{
  "train_examples": 195000,
  "translate": 0.06,
  "weight_standardization": false,
  "blocks_per_level": 1,
  "lr": 0.0044,
  "beta2": 0.999,
  "eps": 1e-08,
  "warmup_steps": 1710
}
Rows from block 3 of a small segmentation model, named by matrix and row number. Each number is 128 + 24 x the weight over its row's rms, rounded and kept within 0 to 255. All counts start at 0. After the name is the row's rms in percent of the matrix's.
Before each channel's rows are labels from the 100 images, of 14976, where the channel reaches its highest value: "strongest on" is what is common among them. Only what is clearly more common there than usual is listed. The data: simulated telescope pictures of galaxies.
# conv: 3x3 conv (model.mid.1.conv.weight, 192x192x3x3, each kernel summed), inputs 0-191

strongest on: bright star with spikes; many-armed spiral; winding: clockwise outward; star cluster
conv.126 085 [148 152 135 127 141 147  91 123 131  86 139  87 145 146 132 137 118 128 145 151 126 154 152 142 136 119 152 146 125 119 136 131 135  74 126 130 124  56 111 122 113 130 130 153 123 104 110 147 145 121 109 156 132 140 138 124 146 136  99 122 137 121 107 121 124 117  88 119 155 103 166 144  98 119 128 124 109 137  86  82 124 118  89 109 128 124  65 108 119 100 117 116 124 127  17 136 146  97 113 128 127 136 139 127 136 134 125 125 105 126 111 144 138 126 114 121 116 138 129 124 125 114 108 129 107  92 151 129 126 141 128 129  56  74 127 158 132 133 132 132 135 117 124  94  94  93 153 133 115 124 134 140 140 107  86 130 120 108  31 133 134 104 123  87 133 127  26 132 106 146 168 162 140 134 147  97 142 126 143  85 131 138 122 125 136 122 129 122 143 135 168 112]

strongest on: bright star with spikes; edge-on disc; small
conv.151 075 [119 142 111 128 110 114  66  94 100 141 132 129 163 152 143 128 115 122 144 125 141 156 137 155 123 113 151 128 124  97 116 127  99  31 110 121 127 121 125 126 124 153 145 164 121 133 123 152 125 131 110 113 104 122  83 133 120 110 115 116  74 146  80  88 111 157  91 134 148  87 134 100 110 102 117 117 160 155 131 128 121 109 144 109 107 118  84 123 123  73 117 154 158 120  97 135 152 132 124 122 122 154 131 121 137 131 127 101 120 156 118 102 129 103 141 113 137 114 118 157 130  89 139 121 108 107  89 117 116 139 120 125 157 115 134 156 112 136 113 122 106 133 118 151 108  79  60 110 103 162 119 111 127  65  99 103 124  93 120 116 173 139 114 162 123 125  78 101 115 132 168 160 132 115 194 108 146 122 131 176 131 136  91 129 134  81 118 144 105 143 171 148]

strongest on: bright star with spikes; star cluster
conv.79 063 [144 140 134 131  88 135 143  95 145 116 143 109 123 124 111  77 107 135 106 129 115 101 115 127 152 127  93 149 160 100 140 122 121  92 153 139 137  95 152 156 145 101 130 119 131 144 168 107 129 139 131 107 139 144 127 121 135 165 126 130 123  93 127 146  74  94 131 133  85 138  70 104 118 149 164 146 145  99 118 131 143 151 120 116 120 148 115 128 137 107 151 102 157 150 111  84 110 101 149 130 115 119 143 110 133 108 111  95 155 104 155  42 126 128 139 134 121 155 137 132 155  76  69 155 147 137  71 150 165 158 150 165 116 109 122 133 166 136 159 165 158 154 134  91 126 139 111 108 136 124  88 114  74 107 148 163 134 112 116 166  92 116 152 123 134 100 104 151 121  83 126 121 159 152 132 110 126 132 143 118 160 162 125 142 168 107 123  84  91 148 110 143]

strongest on: bright star with spikes; winding: clockwise outward; irregular
conv.111 116 [132  99 109 110  50 130 139 114 137 111 130 109 119 120 127  88 116 123 108 112 124 108 112 118 121 112 101 132 138 114 140 134 126  64 145 129 136  86 139 133 140  74 132  96 125 121 136 108 134 135 120 109 127 121 118  92 146 151 103 114 115  66 124 133 107  79 145 115  78 151  98 172 122 143 148 141 121 114 128 108 138 137  88 121 137 144 123 138 120 130 144  71 123 140 109  70 111  91 128 116 122  96 130 115 121 116 100 122 124 117 130  45 134 117 130 120 131 141 134 127 153  89  65 133 131 113 102 142 155 138 133 125 131 119 124 116 153 137 149 154 145 121 140  78 147 153 148 128 123  78  43 135  67 131 131 149 140 123 101 139  70 107 140  65 122 135 114 132 126 122 108 107 135 133 122 130 133 132 135 102 143 139 133 136 137  83 121  64 133 129 130 138]

strongest on: bright star with spikes; tilted; ring galaxy
conv.160 078 [ 86 109 128 147 131 149 131 121  51 156 130  91 133 115  92 126 134 131 138  96 142 196 104 127 106  97 100  74 123  99 137 148  94 132 115 124 142 153 130 137 137 125  94 125 130 124 140  94  89 127  76 104 104 101 123 130  81 139 115  95  94 164 113 114 117 142 137 127 136 147 113 152 105 128 151 119  69 120 115 121 138 121 123 106 116 118 136 141  94  98 114 123  87 126 110 111 104 144 127  99 107 116 135 106 114 128 159 129  72 162  87 102 131 130 120 104  61 144  80  84 138  90 109 127 108 142 120 125 131 121 132 148  81 125 116  86 151 137 148 159 154 123  78 113 127 114  88 105  93 139 138 124 122  86 136 126 124  84 121 154 134 106 135  94 120  99 114 155 132 110 132 119 160 137  90 125 124 149 129 116 136 119 107 127 113 131  94 123  96  86  81 132]

strongest on: bright star with spikes; irregular; many-armed spiral
conv.134 107 [146 110 132 143 119 147 135 127 108 125 115 101  77  85 131 133 112 120 123 106  79  74  44  91 128 118 110 120 123 140 130 135 130 112 153 138 135 106 129 139 131  81 116  98 105 131 140 107 120 128 116 119 118 113 118 116 146 147 118 121 150  65 134 126  54  88 158 122  95 183  86 136 129 131 141 131  95 118 130 111 134 125  93 126 127 121 117 134 117 149 125  88 117 128 122  92  94 110 117 108  99  67 106  95  91 106 126 102 117 125 117  87 132 122 119 138 113 153 121  95 142 126 107 150 140 132 105 135 144 100 149 106 108 125  79 133 150 129 148 156 149  80 116 103 138 136 128 123 118  73  40  78 104 129 114 143 132  91 125 143  90 115 123  85 114 111 132 133 142 137 137 140 127 126  94 128 116 137 104  79 158 144 121 133 134 101 124  96 137 133 110 134]

strongest on: bright star with spikes
conv.162 077 [ 98 107 132  96 150 117 134 118  77 152  94 136 160 141  92 144 129  85 126 127 116 172 106 141  94 110 109 101 108 107  99 106  96 111 102 118 122 153 125 115 126 121  91 128  97 142 109 123  87  94  98  81 101 102 101  85  60 119  95 113 110 136 113  99 141 130 168 117 138 144 146 156 105 114 113  95 111 127 104 108 111 101 150 113 104  99 131  96  95  75 123 146 113 111 104 119  99 135 101 129 130 113 108 128 136 130 158 121  47 129 113 100 126 101 137 113  93 127  87  90 102  95 109 111  78 100 104 119 111  92 123 111  99 124 113 112 121 114 118 124 129  95  87 141 128 120 107  86 120 152 153 125 123  95 122 101  94 105 139 131 144 136 116 133 125  96 130 124 108 120 142 143 130 122 149 118 113 144 104 140 111 103 139 106  97 112  79 138  85  81  93 111]

strongest on: star cluster; many stars
conv.114 089 [136 113 120 136  55 138 156 107 140 115 152 111 128 122 153 111 123 141 110 111 132 116 141 121 134 101 120 140 160 101 153 139 142 127 124 133 135 118 159 144 154  83 140 104 155 148 118 133 143 153 109 152 169 150 106 118 149 138 132 110 136 108 124 126  91  93 158 116  95 135  75 144 115 144 152 143 106 132 115 104 135 151  84 110 147 182 152 159 133 139 185 109 164 181 122 116 146  82 115 100 116 136 145 104 120 129 119 100 125 148 164 109 107 108 141 120 128 118 176 169 137 142 105 134 131 115 121 127 125 113 128  77 109  91 135 133 151 117 152 143 142 172 156 123 130 140 116 115 114 110  48 144  83 118 144 117 145 120 103 156  83 103 167  74 141 138  80 126 110 112  80  87 137 141  89 111 132 108 143  74 145 154 109 137 156 114 149 110 130 139 111 148]

strongest on: bright star with spikes
conv.166 066 [ 99  87 142 132 110 150  31 115 113 116 126 101 102  96 129 113 157 117 126 110 137 125 123 108 129 107 113 146 131  97 141 105  99 136 103 139 115 111 158 125 159 121 136 120 136 173 120 160 113 136  71  99 136 137 135 128 108 145 128  93 101 118  98  79 145 113 158 131 130 164 110 137 144 147 154 110 137 114  85 111 118 140 169 136 151 162 129 120 114 138 178 112  97 159  99 136 116 131 122 131 115 122 114 134 120 143 171 146  99 121 121 119 102 121 119 110 108 118 129 112 108 111 102 129  91 135  56 126 133  83 147 114  97 163 141 100 138 111 135 133 141 148 150  99 121 133  80 107 103  92  86 135 109  95 118 116 119 151  77 138 134 183 170 136 149 163  57 128 151 134 143 121 123 108 135  69 130 110 120 157 121 136 135 130 117 127 110 109  98  97  93 140]

strongest on: star cluster; many stars; small
conv.119 105 [124 137 130 141  86 115 143  82 138 132 153 104 106 108 138 102  95 105 102 103 101 103 123 102 152  90 125 131 118  81 129 128 118 114 105 118 120 122 133 110 131  94 111 101 114 136  92 103 124 152  80 113 130 138 164 135 157 133 135 100 122  99 125 120 116  94 133 100  90 127  84 136  77 111 114 119 120  91  89 105 118 122 116  81 122 132  86 127 101 112 135  95 119 133  98  99 132 115 111  96 108 123 114 103 104 112 108 105 116 113 123  94 108  85  91 100 112 102 127 155 128 110  74 132 111 110 135 125 119 155 131 156 104  75 106 122 119 107 123 121 107 148 137  85 139 107 104 119 109 101  45 113  76 101 130 112 119 101 106 115 105  93 139 111 120 106  89  94 139  85  87  88 107 111 141  97 113 101 117 131 127 124 157 114 119 109  99  84  77 139 121 143]

strongest on: bright star with spikes; round elliptical; flattened elliptical
conv.175 152 [133 113 108 115  80 124 133 103 120 105 120  92 104 103 124 103 109 122 103 106 113  99 129  98 102 103  93 127 117 112 118 130 112  95 115 113 118 105 112 113 116  57 130  69 149 118 115  69 119 119 101 113 130 116  96  89 131 114 104 103 118  98 115 112 101 103 131  98 104 121  74 124  99 111 121 120  71 137 121 125 120 119  74 102 112 113 115 120 112  92 122  75 110 115 113  68 117 111 118 115 109 117 121 105 102 103 108 122 114 115 136  93 122 118 112 117 117 120 136 113 115 101  82 111 116 121 155 120 116 121 104  97 102  89  88 106 121 116 120 121 119 112 126  88 109 104 114 119 111  93  64 120  94 111 108 130 122 128 104 116  87  95 115  81 107 116  88 119  91 115  81  84 122 119 105 103 123 117 122 101 115 119  98 110 115  88 117  80 116 113 101 128]

strongest on: bright star with spikes; star cluster; irregular
conv.77 073 [106 156 121 119 138 113 148  93 136 123 120 139 122 109 137 142 124 128 173 118 141 117 175 104 166 104 133 139 133 105 125 118 110 155 131 125 118 118 124 113 123 157 111 164 168 144 190 131 117 133 121 134 119 119 142 133 119 128 166 133  92 134 101 101 136 148 169 125 148 160 111 105 117 133 144 111 170 146 157 193 116 114 147 117 149 120 157 112 140  79 123 133 135 118 142 130 171  96 122 113 103 160 129 124 105  97  96 129 138 106 142 142 111 139 135 115 151 120 115 139 136 139 101 123  95 133  59 116 136 130 123 168 175 166 181 173 136 110 132 134 132 127 136 146 107 119  60  81  90 158 135 141 115  44 118 120 109 162 118 142 147 128 112 166  81 116  98 123  80  78 153 136 133 132 154 108 132 111 125 187 123 115 132 123 134 155 134 137  96 122 163 133]

strongest on: bright star with spikes; ring galaxy
conv.24 102 [119 155 132 123 162 116 118 119 106  98 123 107 141 134 148 178 133 120 148 132 147 130 150 133 134 101 166 130 123 127 124 128 107  93 101 121 125  75 137 128 134 166 137 172 123 121 103 176 118 136  92 142 133 130 101 136  78 116 131 110 112 167  86 100 126 168 134 144 169 115 136 149 113 109 120 117 133 140 120 134 119 124 162 116 115 142 125 136 124 117 141 177 168 146 138 168 169 135 112 123 127 160 125 125 121 124 126 121 110 149 111 151 122 114 139 103 138 106 144 156 104  80 168 123  88 110  81 112 101  66 121  48 122 113 115 147 116 128 121 118 105 151 127 181  98  71  95 117 116 189 191 109 157 100 103 107 125 100 158 134 172 126 141 181 127 126 147 104  97 104 132 145 113 129 158 117 122 114 115 156 127 131  95 126 137 109 127 175 125 133 152 130]